A small image-text matching model, trained from scratch: muon at rate 0.0063.
Rows from block 2 of the image encoder of a small image-text matching model, named by matrix and row number. Rows with one number within an expert belong to one neuron, the router's apart. Each number is 500 + 25 x the weight over its row's rms, rounded and kept within 0 to 999. All counts start at 0. Numbers have three digits each.
Before each expert's rows are labels from the 100 images, of 14976, where the router gives the expert most weight on average: "strongest on" is what is common among them. Only what is clearly more common there than usual is listed. The data: patchworks of several textures. In brackets: how many of the 100.
# router: slot weights (encoder.blocks.2.mlp.router.weight, 8x128, trained with AdamW), inputs 0-127
# up: expert up (encoder.blocks.2.mlp.up, 4x128x128), inputs 0-127
# down: expert down (encoder.blocks.2.mlp.down, 4x128x128, transposed), outputs 0-127

# expert 3
strongest on: orange (79)
router.6:514472483523481515505491538508457513465485492487486473511503504482538517534499518526517463507460529454515487537507490495493522490504472525533549438538512453539494484498496500495491515490537515530517471531479468477465475434465503501548437537527470491466485489552479543477492506529513530522499483481520476503523494526523505515490473489520505494483508484483479531513489516488490505482457
router.7:517499494528463465536533513517497486438446462465493522478477456469533500516485508535506466497498514479494482488492486502517536472503501473513559465534501430539485489480504488468495498499538508506494457495464502499465532492465507471550476517526466483514475488515484533486477484527523501533491503489485487481527484516523491499449485508495514505474467523492461507503502506450463512489455
up.5:533527445534535514505449499460496470517513533477524509494490494512529465526475502538529528522485498514471446511487496503455543504505526513496506477496450529544484521465476531485527500504495521507520471484475468484486566502497492513493471507502461465479509542518526470506463481493471527547467530489496524444501459535520506478519526473491491489496491515518545522523492499495503493497495
down.5:513479510482445488548528485539525483555510514494515520498491501527522548495493502510497502501471537458500499506512503495474507527489517518491485524476523458500481446545482484526491494454490500493553544503493510506499479530485496519482522494492510497485548519522497471484505483522498491476535497454521481508492515525480511482465459506480510495475488535494472493489505383501502547481471
up.6:527494480516472487518499519487489520558557512488509484493505527496504505522485513542471522459503504498467498483463489468463499472512504509523507490491520517493480511437551533535542489527469486498497470512516449507476492503491481457445530517500497487476509463529512507478554472517468460504466491489469551522445478506493483482528513489529512523491519533523497477493499435496522519493496
down.6:478528504457468508497509482492540514542519473519543516489522474477549510548528476531510524513505520494524505522495489528472483550503473525474496548501439501505444480532472484495484497506527497496544511459509532472521500539516503485477455483500469481536499526492529500520496508502476508539479544502502502492475548509512465484512471523484483509500418490512519473495520489502484486472467
up.7:484467514474481451518470501466457495501447492493520523523513529502501446469505491511481502455468506573488509517554502529540497520480469522489509509520512505495559500520449470484491462520540510487473556540517501451491490484481479504485507524489541526499534481521517521473481479481492481498531512489518501511460522488491522493482457493497556461529514503489492512511508513517506504525511
down.7:527512498509504496557520473507500485542521492488489479491498462483459530490506521492507485487490509514477516532459483479513462490512503499509452496479510533478493476533485515521556557503504493524504483464505486525485518523473508529469470465507442452492451537481500500524468529524459555464494522478518488474468495489525516514490484482515513536503471522535487483498574494464527513483522
up.8:480497530500496537473498491479478491445493463503517516499497518549490501460524492473511540521515472492521541458499521482497522553506481512504552501481493509502533466502499460435438513510529493524533523486549510471497499489513509474455496510507524469488490517462487460465523498504474495501510535485523493497490503531459504511492502490511457467533531530536450479492512498557481488503524
down.8:522512522457537521493489520496520562547508494494508463506486512518532457495557499507471479462529464502529525516486503466464490496552497512502517532501521514475500484518486470510503543546457496500469520500532516502508519494481509513478461425491498519518514457532483534530474487498487469460497477506500534468506473528524487503505514499536456497483530483505451517471484505479541499520499
up.9:467518514493527542480506513480521495498463489470511484502548494503529474496519490470469497500515508535460489505474543533484491460471516547481493563480483506536492519474479473514520474485488449519536530503489516506504505503479482472496548507425509481535478537515520467492540498519476517520485472510456516514478525477511472472459492549488502486482475514489496493516499482510506528569480
down.9:503469492486457528490537489487474514527569476504526519452472502524501512546478538486471511511519485493481483473529475484504540497520517449549497483499461500483460476472499557430530506492515531505458451486509478519454489527514486533482468538536506501509504467481501511525497516511496502487498526547515515519524506503517486510526491466504504514515523498519500527498477454503509456492486
up.10:481519537489477519536507477446486469439491503465490494524493512518535513477504524472549523509417469530535535498475499452466487502489463540497511514500506507469520502529491471504486484484545517475444505515530503520508504497515494496499491518533536485540508488490501503463514520485507485490523524497478496486468509430525476484499526482505469526509489504520508493553532503522499498547532
down.10:486494476514507472528497539497520490516528532514529522458528512501503508460527499522409496450503510505480475556488521481524489471486491498492514540483506552532522491513479534482529423528536503530510502470501512529519494506505467486531520491502504487465475502446500463470510504444517487530478461484470511494495511481516490517505491515526472497532499499547505514489473463487486526497493
up.11:492522499500492483497469517519485485497506518518464507485469452490546481512509502482488536477509524425496492496463475471497504465445476518515484518532505509489522554517539530551527491477525447486519475525521479563546477489490472555480470469512502542489465489501521498483525482569492515509517485495497476492535478520475502513490469496486518522507531509489482520504526470488509490526510
down.11:489474547498529508515496504518499508495494489503529505473512486542490527539510543534514475503530512562477532460497487528495499494504556481474503469459535496507467507481484503483484512472473462491488469506440532445496520537516542499460536475461482504516540455515502490527525474482509483507518471517522485489533538527492495492482487494505480508530496531455514489500464491557485533476509
up.12:509528450489481506524516470486500515522517519502467528480503507473474489483507517532525497462463502473541476504497518518439519565451485434485499494503519500470446516534487543511488516491522532492499466482465530484477522469495503503469530519522473529502500504480522511528502499495513497506537543530508493482486531560473459482473505516437499495499498495503552522468498501478506516524502
down.12:471506530504478448513515545506470536509493500513494499462498488535529484486519527512468503532517520499515490507498523436510470534466487490513561526486462556442544489478515490491469470470507507544544477489511512490527473517547474488532469493470514495515529477514482506450507452500480518472514507507480497496501493492504490515499507497516507514490480483527545506529452519476518450519529
up.13:505476476479501491464485536529495546503529520556505513510523470502496515546468524518462505516469517476439467522527530487489508518518512459497487531512495498522492498515535517502441521517473489488479500527547524460509508478453537521506486491509483539476447498489492449493473473485512512531449533538497487494515529502533520509508469516499518479466449502499473549505509493532496497482506
down.13:497497511544490532544462513505495498513579513528543503518529480477511461475506482487564482495501518481461522513506474529476533457494496470506503494487471490520525489422497473505516487486498524445510518494496508536481523502496494533495513493472467504513487523494523539506504493474525462512480492468482542486554523526473460479503484547464498470530487537536500501509520495488481515489496
up.14:556530514497501472509484462506488518468472515522531481519531534513542547529505499489488473504477494551555528490466488476522484486550507527493476539477480508534477461424474504516524500501539508460521502539496532503473456505494478484536547452528510529527489491488533502500496475513488485489517499477514510478498466496520490503472489506491455502538471517484481509468525502493497491463512
down.14:527522510509480502510508525552498500487437462481494493510489489550534525472476492556525519475517488422474549501517509503527489515508520481520466500478497503507466493502474505459504508491547521534521516487502486434500491505534485503540505501485504526486479482500460559513446516477540466475492556521487477525494522523529529493484491495521525483493522502505481489488489521505505531460504
up.15:463493473464487532502476532487459513475453511537477514476527468491546494487478480526497470485489443504460544467491494493494457504471453541503460488519521470521490494484482495495492507481515518534514555534481485521483526499497532502490454503552507521512486513515508455509524496513503499528548484477526508527546482542492515493482534537463485505509501506501449500456502521511525518521516
down.15:516480470470495526482540507481491496484485539480505518480502534503535543537534440494494510511484511510517515495495507510502508457499541494523522520474504560476480478455436496517485479526476451524519463511462525509509525493513542513496458486428488502501524538515537509516513504522530494491465494499487497505463509511462498494475507482452514509523488524550531535504471520521489467489516
up.16:521512477474497527471510510503538538496503478516481528524493520521489497515475508475497530488454530484567493490489517465496508514518469514473546524495513463492523510530455477512497488520505495511493457528519575507471492461504495537512509527494506521512474492482457526511506462486522467522436449514509497490482495513498475479460518515499514479527522475480552434503529475515486499476538
down.16:517518523508485451504465548528513516497489514499486522521481480448523517484487574510470497470492495501466496475507498543479517456463513493502533479500485497511510545507523507497540481520477494468516496495482463504500477541471521504464463467522487514504483494545505497515490473560537496488538474437498480519542501507545520515471468494461549477491506532507522498509516524494471529506520

# expert 1
strongest on: orange (90); white (81); yellow (76)
router.2:514503533485476505521501501493466503474421518490517520502488483494537478458516487493514496491549507500516484514454476527518497480495489446523476507463520523538499480480466472458481494493508521502520524497510505547492552531493513521438545485503529506528497461494490447489491525488520534526526485505488454474459475448509497520493490509485495495519480495519499532531558523468524510531497
router.3:480491568506455481529498491505477485475441511517513494495513508467538479458519502490520492500557517521477490512456490548507456482497488461504486511476510542527519507484474476463520485480513502483550509521463492509494508516479484533432530497470514522514512488501510458490516520510498531561556499480485443497484521472495517539497464472500505515501479485478506536522509522486518513508512
up.5:453460501476544534514509473497485533521517475504532498505492473525541490505472519489440525498481463528497484490466471464480523504496497514488507490497540434552532480533472499485510526504522565500459492515495501479462495486521485519485516527495511486535522489542521513495511490496510508498428511487493494512503497509504485500547471488528508554500486488515539533496489547519444488493511
down.5:540470510495494488498513522480497497499510501458529499522459515524498486479524525511529517502545512504474527483551494508544522524511447487502496510507449514493522495473485501439510485520497455512476487511466498490525546508551519498528521513525464507452513458466478497509520483510456491490536510494486510469440516480511508465431507505491490500524516465503488484529457490467536534472520
up.6:457507510549487482554458511559480495462485517472528525508517540488474502472491489484510528468478494535506493510558501542529511501461483517501518466526511540518530487519494489470496509490490501471518531496512466486464519478487519473471495520524495477460477519493524518484512480537499520514445498535517474495525482492512554543495477487494522467509486473491467483463546496481550536508496
down.6:497540450519520474460487491468478453466510523546441496480464505508470507488530538476504490513532504499540477487485451507497535495508528484502472504502452509503508424491519496527508560536494514517461443532498509462466493504502545527514476500518495493496506532491475484530489505507490499484517530484460520477526487533529498525507495497503534532470510501523531534486526507504502515523513
up.7:539508488535514472504492462507489486521508454504527479504493495489528461469467486495495511490444495512485512483488529509557532502498489518521560471543502481515488509496529484522514519459499478526499531488514447523512501518482499520479460504500480508463456497531503515530538516520499507495523533471466475537468476501467475515493508480537551523518490515505504528466532447569465506517502
down.7:505508528498476471534539535518445496505450557497539524497515513511493494469481478448521486549491464493539528497523520521524508456511478487490486475502463512473507523514473486472500506480473522508496556485497500489476452474497518456485504527428495501439514500514521515511530485484505530474502498494515483477542493471505540484534487477516455458479496497507481505513517507524505462497516
up.8:478514473516504547500421480518514484469479490514468522532493533529496505445510479491527491534467497510473508468498501516484521538490522492485548526496504493483493534489508497488493483507455507514475521488512462506533545460515517522524468512487496511534476469488564553512451465491542468492484517499493510528546505468496510510519533497482472460465476514504517469486525513471491477508533
down.8:448493500486483519528538530479484565505518507518513447489505487509505515500474497502443499522523483503543515506486483527485502468499497496535496505459501458470504473491526494489483458488487501527504513535515485500536492546494496461464558501539494524496465475509450508472521536492473481477501486489536480497442484531488472521480487486536488532498512557467522491520451483517514528527492
up.9:522503470489526538505494507486518452508481507470515455515502507532491475492493557515439484521482517521517505518507487488500514446515495480490534497516489502535498451493529526472532532495496551478478456492482512522536505506496497488511545474446494492473491483512478544490523532537477494499487492491434439494500517525522450486505481504516482553508487474489542509481492510471522490526464
down.9:541506498519506513503482512537513522528483521548514522471482500524517465504451490491507486494522553545499485469509476510537487474529538486514482487472462495521470530500500521467476486539465534454487498468522504481504465480495527498537477503511455496455551519463503506515522486492505531498483490520495500531495535504502515502474484524498482497432469476482527505469441535493479532466535
up.10:511528440491507478538493501460514489506520481510483504501506506516492489473523465507482502488541497483501518540479532513494495509528457559466546484491499517534505548465502494504518443484516524483474520461509480492506540492535497469479520469521504549489467481505528521494508524482475512517499481470464483479573517472528502473420508497460496528517514525487518465494514511497483486485469
down.10:491514466506462514484521488541484544521500545510501509488443474531502482476474472482468513487474481517477488495526475485508441499476471451526549527524512477506548476527461510468492482462532509518505474511508451504523511491500486563521503508548527516502479503495503541475521485484565493479478488564553510500491500529500488482490507487497497481526504538464525519500492497499507515505486
up.11:516496467509479501522528505502502548475498465510496495440474499486508456473499502514545502487525511456565518514487486484522517488507473478535488461497505506500504477548475538477466559509542557500492486554489448495489497521481495515500466512535538496481472554501483498471519524492490517536509507488481479516520452524518505505478484486516497475528490490501523525535459498482502452479480
down.11:476483505497520518483522529507456520482458507504484517515525488503525505476529503482515500510496507473499515478501498504472457475548531546500503515515485471487555526505506481536551438488441503470519517509502477537450511517488478516508504453522512494466516489490468502515520490471516427503541487463495498510504488494506528476539518511497509518472523484472472487554546518450494497500543
up.12:515491473508490512470531521531508509518499471477449500431535517505546493490484516493462471506501491524492520530483532477474544511494486501484547489495538504492505531548452478487521455458496497488496508508511477516512499542499516488475478511489473532523476510477499536468427525500516489448453485495513505523526516492492490490527509454493524552518482540499522511487458499524486497484543
down.12:482464507517424496538479500529457481506486509554499517475528490541488504515493544527528512472511480448446467540503456532499472490486518525472486487529494508521467513476492505501501487494497458498483469545498539530474442502497512536522517483535514501559513497503506488490559518526490502514510515484485498493511514510481464481476509522498483478499524465489502552493519473493519497525468
up.13:511528501464486519487528546504513523499484517517496506477494476544505479513514489476496520468495498516463458526449462513478538511534525509537503483485497524488458498527523470512529509527455523484540509474492499459465462541488528495536521509546527482508490463502480559502479482530509528491529481479466478477513564460491476479504501432529528507488497500505512524528486516479494479495524
down.13:483496507470514504519487523468482535520487507482502488476503497484516505489486499511481508506490548454483490527503530516528475497483501509524523446539515450509497458509486516490486484473484523511526500531524541524526506477493491538476541461464515492508510520474519500453512491502524500486507513532492497536461467499509479451510520591485515515496500571467464499477539445459516499500471
up.14:454487530479519506491485468500499507500525494506502521525529551505480475499448484490493485478468490550484490482480516469528513513526531488488524546487520509545482483496532551522504479504468469498526501486500505449505492503516508532444478491476504470512503513502515445532483497512531491555482485465503555520532478521476454495489497502521559505482484432514471525513507504507534513530477
down.14:501503515518494490469418477513472502459484501452516496448518492561508487492507510544532507504507515469488524473559489501480536507512494476497513473523499487468510497487526514535498501467507510526482486516479529551499502459499515491524480481507542536457489479527495510493471462533535507478505536509457493479553511499501535485477537498515493482480488531501519494483463554477485483466528
up.15:459502476515516513540505522480543510490450534507489517464464504514493486519507496525558507463533486503534477508507540501511477490455470550519542528503501510513504506510481465550471455477515507505498487519483481492433458467512510510479486502452485502465509498509509486526463498484523463498470508510543491508545494534479520457526503519489494495514511514455477533495476489502500470529447
down.15:503491517458414534480519526532491529497522511439475479497507522513494530525486495503485509465510509479462495513515484474489507523496516482538519515517477470505496479505529550448510498484502493532534499499512472492527479459490511490523526504523526515522484497551439566488480479487527511480515513492466489473492482507504505463530550491529458526518521515527509469482477539508497531481527
up.16:474467485544515517454493470515528511524505499507502482529466491528475507475493512514509533533496518489465520497572465472549505501502481528516490542491504486472508497493509510433480520515540453522478451510518504501476537509511488495497495459554491485515508481518483539487490505491500459445483505504512520488545527473454484507522528500495473517512522481463492474487514515459553504522466
down.16:516488520467499511516512441516498556513562501515502468483531469501500487513479511511481496516478491527505472496507503490501485521530539527521519500506476466517525469522465503503517469513487490486505511508477480466493433498497500498568500551449488479486507455476534479527522512467485475491487527525519528522508466488509499491444490488455531525516520536496473482522454519548488548502510

# expert 0
strongest on: patches: two (84)
router.0:490482521479523485459541541500530481511511505549513494510533493473497534541486543515538504508519489522468484516489522494474451510494532489485500544524491532490487504487550514544517491494479482538508492461512508443520469485485526460517465520465482511520475486489471515497477464477525501500488516498494521568494526526494482481517511516542531467459476473506486464516485510560505505464476
router.1:469497519498481510489505544479509498528521520553508491546525494447510545540486500515507515472486511466478511537502523504493480503482527499517554520539501528515463522475562524539524514482487459502519507479510482453547480460502527460519472494480475503492454519520482539495440463450519495512480524518490502513505493526496490482505488491521530472481518465484482484529476496514508487482455
up.5:532480484533501501502474472525461511520475454476498507527551488494482495503497474484499518537473470465529505521522475562461518538503515481500478517580521491493485473481488496488486501511495485546457502488490494534474468493463526512507465528498514499527532473514496520494518504502509513516524540537529498490511450484452514535516481481451522485518483472539521499499523430517496516517504
down.5:464570511526534504536459457511539505452497518515495515505489488508483530516441506529448494527475505526464530508499510444456522543514504502509508519468492514529505472525520479472463521506477499520517496569504533507491500479492491485476509525526489501465482463500540487468506479527503475495508520489538492446515511501483500499475515503503513506496535510502452513468472531488489488514546
up.6:519545506507545482495493511482502491468483456451558515557508508538516485491513459503487510514486493486574505442483527510531486498511524536474511508499508500517477520498467443496486500524469489545467483510520527510505508502520480467524503516454539499489478550510513516459520518528510476533454489510484500494471477505503445494483502535491484528470479476499490499482473497541468499495483
down.6:518465485521511502435510520519448511501497504493495481477521470555508502499501487469512493491529494480498514519458509509477488487476507520519503487476425512509519539523495488510471492498492479496486561488540490525517545502541512510449511474519474518453496522476537437517486508546489493494502488493550545481543526508480476502497491474492473484494508486533526536481528459546507515513493
up.7:506505482488469555505454455519513501515512540546495532467532499517493528529495543516472503525465539501490502466531480551519454445544540483503485501467500447490485485513498520531498511470485509513495446484527497485517488536501478536482555499483474501522502489509483511492459520486497525529521513531503484475487480483494496480537481463499478507534525534471530459478519513501526490477497
down.7:533464511494510472498513513484549484437493532479536506484461505516481470500486520481501509478518501519519503492441488495513488511503519497496467529524534473510430513543522542500513468486524509498538528514500476505475525468503475496475517526477561491514516503499581496513563493486501484520506508489508501500520473486440457483510516491486509490487502485534469502525530449485478488477510
up.8:523483545465514506485503493489527499548518503486497468519484491526478485476520483474503477501502512505466470494484495480490460509444477487441467536477511502504468498512478502503513475513477503519495514506496504515506557509467479543482535506501535562497529484518453508497506532540498474502480518526484498461421519475501460499514461531520492465547506485526502497493498562553492499501504
down.8:508491505494532499467530483512488505465483497531483482508504520475501505520493530486517468514501549497540460549482542512498461445529465500502445463515503494446491512499502485513524513473532502467517520532472473482469508467511474504506493500504530512456478453532484496494516500470483575527525479499552510521540508494475532529517484486488532471501489543514468488503500509524464545494508
up.9:482490479467447492526507481515506498511556512476486487451512492467496509528486505520508479525489519436522482507514487476483471543507482505486495528490484505481453512535456518490509482502498487463479459523487546477497499462459469446519504511480505528529531501527533483523512572552536509518527489530511534499478522492476483489557480515517478487537503523502533520499478497529502489477490
down.9:478489536523509508511472520461512453473532508523493454522477465493503458502496512526516511524568520524447545501489513504506503494524491503483527514509556533510504464515502532516444464482453508471461499507533462538482547498495509509460519448486501529487501457509479507472495496514483502488498547495524521471530491490466473507478499520517497507516506487501497482483476563527489526483504
up.10:513454487505490505507456514512516463456520492529527516515488476477495508458527487459488547455513513477524516478531520472465513512479457487506498523495528499558484528505494489569510512450491481542519484485514469475578519508469515473489486516525513496504514482550485520516509466509507510497526483501464457477486494491508480497465540512481511495570506488512485476498511489534493488516492
down.10:496501541460464496506518511503491497506489505450494468478503498480473493516506517471515505499528532482487471508504548504487531527496499493472483491534480455473540497460479511517461521515498552574500465498482492513499473463521481467537468514513464506530499489516489486480543523541518491530508497497507508537524489497516515532518489461538491463514458487541488505543524523499470527451560
up.11:487499481477523506520513487476543509506520481506539486512484530506548483469512484497446530464506468511504495499472482429491504489548506500502478499521477550493528543493495476504468484474493471562491511524501549537496507491496517486481463505473498479482470464459499521500492473474534528523414501496468494496514503498531490469472511519536481514533479510506495491540499544526496488464515
down.11:513498473501507486488481517502480568545473519552493515473496484498517495519515530499458504536479508539468475482547510518510486524468516508489497517505536509492471496459473516513489523517488487523472536487506520496497482543510471545446468461486503520518455529505510443493542439576509492466505526464461513514476503466501509535496509489498477485485505503525481497477482495521526528505503
up.12:491462460494496489500513484480480518544515509504507511474473530516503511535494509486491533507453476481517508480513471483495537527549472452534488500500479485523515488509503482479502504525510513479500485510493501519425493507533499512518511471504551494508456494527537464527458488467498481473436536518479496506505505542480539468475480465551490485520502499537539453542511505457456510491504
down.12:510515539506495494527485530487496496514459466481510467502461491530491500470469530517475476463483548455488484514521487535479510476514498467487521463500472493455529467502488482486483488462511521483523530471522524463528485504508520539480486544538471545525528467522496534520487500544502508520526485434503507477456525528476525504510517503489514503440500474518487528478524448497527477490502
up.13:479486507462514516492478531466505515443488488514518492517472539494499508490544459483492471513521514519467503539474517466469493563479502509487444534456510569517508509501431481502521498505485515531510515499541504507495509521499531491509489492437492490514495461472488509531498491493483492577501483517500482507495497467466482500488499531494534481515503476520504485539522545484518507532537
down.13:513507506514488508487488511522468520518491521543463486480476538502489513514498501463490537503505550542451503509482521471485526529492436452464482520492475458542519530512486500511421510528510491519484553516515461478499490443507544541497530476496511518513494502522489505509487491470528492496484515475503487507550442494510495506519531489497489505448473462521486524477489537497481492510499
up.14:492465536481451492479473512524507511531496492542504481443505507475515548480480523488496531498480524521500476497500468528482484518453487490497536488469499518469512498493485475453572477517511486527516502533521533540466541502500463508524498504487501497492551503552460495513458489481481533522527510504496492477502461466461540530490472500490565511498505489508488484507485448511469506514498
down.14:526502521453472529528505507433495537508445494448476466507474512503504477477516497550528510527543507487482490510514519504481519540498529480502524478504523473481490534517515499522438489515491483468472456458514529523572466539522526481507511515511517514505513478453509503498458497511503487479443509505503533486460530503466499497524499478535523499497488496517476494517484520522524523503486
up.15:491471501446486542501480494486507494497525543547492504486525470520484531480522505522517465470524536537503507493519463512507491523516534507567496544494535451491548512496438538486525514537492513507505506486496491491505508524513516521457490516500472486509500427476464488485538527468489542507493491478468507471499517486501505493529461491520461526501520467537464510529492515514491479509534
down.15:485524543522544459469512509503559519483453504452492445480490462482489499568538508473512482452486509531477471499480495449498503486481502510531541531479499522480493501485516504513473521483455518564478503507470484526505464484528503525498523519500434518489477505506486462504493481522534528542492525535484530509521516514495505490504496505474487506492521514478483488522525504517494464524482
up.16:508473480494520500496511511455471544523450538546533476499513498523519467422499479476512475515473513509532515501504460507520545507500478519490460514522495480509520473521497503512503500498531516498447502502536488546480470504539514484470508487513490447469535519498539516475466523439504498443472512504501526479489463528484484520490478475523522506528494502537505537500499501488556511504492
down.16:531519524510528493482475508479482537543489504470466493506481498479513499539542477482489506496528501458443477530499496513482513488507513540447501506502458481478472499544485485506517523510529505496531474535464544526539502509505496521490504462512469517456482557511487500471498456554494458530479504493499468488463511514448502493472524518517519523513464503457543497492502525491517480533536

# expert 2
strongest on: pink (78)
router.4:518493463504520489515489477524503513469499509443482483471473483550494448426505525495476534542500515527528468460537491508519505494511499537507468480499485456461508490518464506486467498519496533488490468519493497487511474500500459546500527458516485509493530524512537497496555508557449470477505491519514532519538476499507519480532513491481504529528512564484517507506498501512494516505524
router.5:491507481529532533523478444500510535502510491476473518498508509543484471510501476506446501502490483487500519469520495441489563529491503524498511457479502467491498492549506523491500508525513531522449483484522453519460497461514506485543474484547516489490501522517507544525529532535452460480490479505534528478541511513533509483502530474490458541493512508513519525490495475476497495499545
up.5:479492510493498551493440474502518472507452521543477562504481515477505512485493523544469501520486541504513490550518513521518533514497528534514512527524463494471501494522491460490514505508504501470526511515481522513496442510509531510508505475468520528481471496491510528491475455447515478492460511527520513460489459523486563532527491504463504537533497486477495515521526461510508475521477
down.5:486495521499490478509528482499484534500533540476472448515508496476505480502460453466492497514500516533477491523485477525477489535438480470472502487499492503501505539463513499501521489473464487522514470495514480478520545485500459495551542562498470534526485532497447488516508494543536514530464487496508474484493491502471470474492503514471477452458501513523488502494511547544499489546496
up.6:499464425544457490532496476506471487511495484509497499496490496508510504510490505512532485492487550441545474480478494518477506485525561514532522499463475524497528493517501506502521488469465482536517500515482536477469483453528487532510506503510503497461471494514466523518508529548543539508528502502490505525538554497525487539487455467478498492477524473543515498466497522510507475487528
down.6:521484535450517496493468528483528498493446507520499504506496487512462476514535484472500462504522489509474520526497525444532502496471508520502491534530455459499496506469483502501452503490492478492511545459586511444485492502502506491526464500494529528533494508501574557508498475470498514465470490481468495497499470497501520465499513522507499482502490469497519533536496535470515496511488
up.7:523495480514493499503446540539488515485484487501528528505494484513545509483501501540498491500485485511481506495495496567507492519505507480507514500544508477518500510457503488500453484513505529496484449435503475505531509565516482425558473485525482477523481512506512487469459506490527508481485490539452502513504531499529489468485498515514520519470521499438498446523513539522488503482486
down.7:511525480458468537506510492495491498529522487508493490511517510507494502483497491480538516526487469488513464496506541483469460536507494518563512488572510497484483468444478518495526489473520499513525507533459543416465499479488484494520523535441501519491526469493521515486515501500490523510472537456499502513526496557498505529490520448451495474508511483490506514490503480509469525496507
up.8:545483468522501477508473456497501525486477531489493509502492510491444515513488470542451495486505483442512452481522538511548499488493537490518511489509513483448540499507493503509483515496507499507547440502512527526504522524490485438515477484506505483511474470475520543542477481520530520498510537498554498501498518476487498484535452500435514499497530484502511478478484509505466525486534
down.8:483502472491528505516515562489513458469488466480527480480501489502522504513537520512576510494497464526479504515467480505496451496482522510505547496519472546535495482502468465478489491513465458509464540479474524432509516479493495529483520495452506518511507507480495481494479499513550533519499494552452530525462503503514513458486525518530497512537514469496484519510479527528514492515510
up.9:476515496517468480502507511498531495511521511498489503460549493534516553471511527491487515502463487515515496516515470494502519503502493458490555487529519508475465544509457487482508472509551484454451485529463456519504527502476517559475534487496497474535477485491471479485506500475508472523496516480482554522472525491506522518463446532519461495533494518472526493527507491502537501550521
down.9:525517482479499511525491491515488503482498529481515501508504502517526504469529535516503558527499491477501494443555487534524469517455458510515485532472483487461471482566478459529534506537489487493462524510536525514511497561489487470477525450511494493479497478509503499494489546544498472465495501494496467492482536454440507521487522477539472472519515519496499469529505519516506499488505
up.10:525515468543514503494500477523492508488500513490466495508482541504512471510448540517479526476485529520446471463494528530518492490508516484467509491497502520505531563502504490504523516497487513497494471491528493493509497480451485515505528451552492506469492567527536484499496479514478484456479509526465543548491513481543490487520497507431473499474504488496449530518520507553475512499519
down.10:503496479476492519475509552489514459494519520506482501483542500468537483522541475513517487552527513463528483517534497490495494542502535490535512472495480456525485428530509525487452477517523509509499469477496504473521531517484504507488433524494474444525536453458472513468503491485517526504507499509487524504526513510541528504551469485552501497506481492504527488499498476472512482479488
up.11:490504504490495446500528501525500496485542491466515510451493536483529472494514457477502470504517504489537502488533470497498532458512489469477527534487541523526501552484526481494443469509515510528524499462481494514523481442502454489450466501505469489459487476530516514537509494488528546536507512510501548499464512506490501532496460498485488467458514511525510504489506544477531532527501
down.11:501494530524517454515512487470500497494482473492538479476454485513461497510511511506545559517509520510489543462493539475524501530535520502507507506468515541506491497499517514479533523499503504463503493510526450442470493470517490499460545525497550479483519524497460524486511496501467520518484522520474415516496469482471531524464523454502526475519490489484489523515482513471523488506471
up.12:489477490484479502495485500502503504488533461530534503477497503468467500536475479485501522540477522514445516489544511514530506453524524499486458442521531493502516532492487466486448466498459509503512487524469519525487522502514462524492519510487518508513520477472515513511536494505461510516550542516470516504512545504472530497450480509432466520500470501532527502480500493541470502556506
down.12:496543495490512533503503502495498491485570540530536547504507527516441492504497497458476520469451484490496493479490517508482502485490502522506474463477484465481536517492495502524488498493492484506513544479501512423505526515512512508482519504508493502526497448410449495528527502477487504502469487493522567513531482491485510516540502468523489499530458498483474498542481508501512520492514
up.13:540509485525519502514514513494545460518514478517546520499500470477524467535545453537537493520515498457470519512522489508470518483549510500480520510537550493485472503536498452484486478506471460501488470465475551481525487526468505499514492473477510516537498546522455516490430478527534518492451510516531515487479508510484457473486490477512497514486505523503476477519496485487500488529504
down.13:460507555523520550520461478513499500511510515492501485532477488532467519476452517481528521536512457546500524520503498463496523504520476509511497488513508506524506502496495538515479508509521549473534480504518532508483480458543503466464492532465465503532472493489532482501520483552464473450499519475476485487483490494456492535465505524520514499477442465483498511517499556524488499487528
up.14:525514527504484469446540467491524557537475481455516475519518476451509484523479472498542481521480503477547521484482492488465487513512535495469478488477529504503504506483500542481535486534520516487503512502527481495514473496524493545481507505506539516459487533523525480497475497518518474483525484434479477485465447494536451536480505539498538505484511486517509514541463480504488492484504
down.14:503489524504479465479466512471501432487476507460470500523533500507553466487531513475499519460472467549473518545474503492521476508535482456506504523517494528476514521509537496492463490459499510505508475505526492509513473474475519473512499502560503482504476506477463533508482503533503509484485464557476534526535470489492513471515518508475502483491478459493487496534571501462525496490506
up.15:512497490469526456514529518514513512459498494500549490541521546482515474506480480511509509458517517486486508475505491536510453504500507524485491528531499494495508520534471484528506496504460449498534515468516531493517538499487498457470526454461503490559506536474528452530505477534473511458511502538462482546486508467506526497518508489524452501474472534496507502457481476527537513489477
down.15:476488502472496520480509552468487505470506475530501515499459528478532500504497541481500480506503479492510492502506526494515522477501488520546439515557487477523500493500510498458492524458497508457521492515507504528488510499472514527549524540491525458507520470546513497498508499570528488496512499497517534472481511463480513490536507479503544483542453426492460496489475522510495453471490
up.16:453474457500482503525482517509475487492492520471532542468527518534502523519476531499516465501484457492493495490504468505467486523528523503474456517504517541482485457503485481496504519549471488540507510487490522529478515495442476560503473512480476458497484505533480498479530516511541501546532508543476518493494497508483466479537502454514503471488476451486534464551540509495486503511511
down.16:550519534531544472489462479498510459498468491498501550517499536499509512516483467532539499544496492555549496509511514498503495463537482474534503463508463493485509479532496520515523495492496492462507496508547545503475500482501505498483473505504520539483511459476500494521491491522465453500508523459498525497467505491431534534484483506561492521491517496514521513502485463527481496459462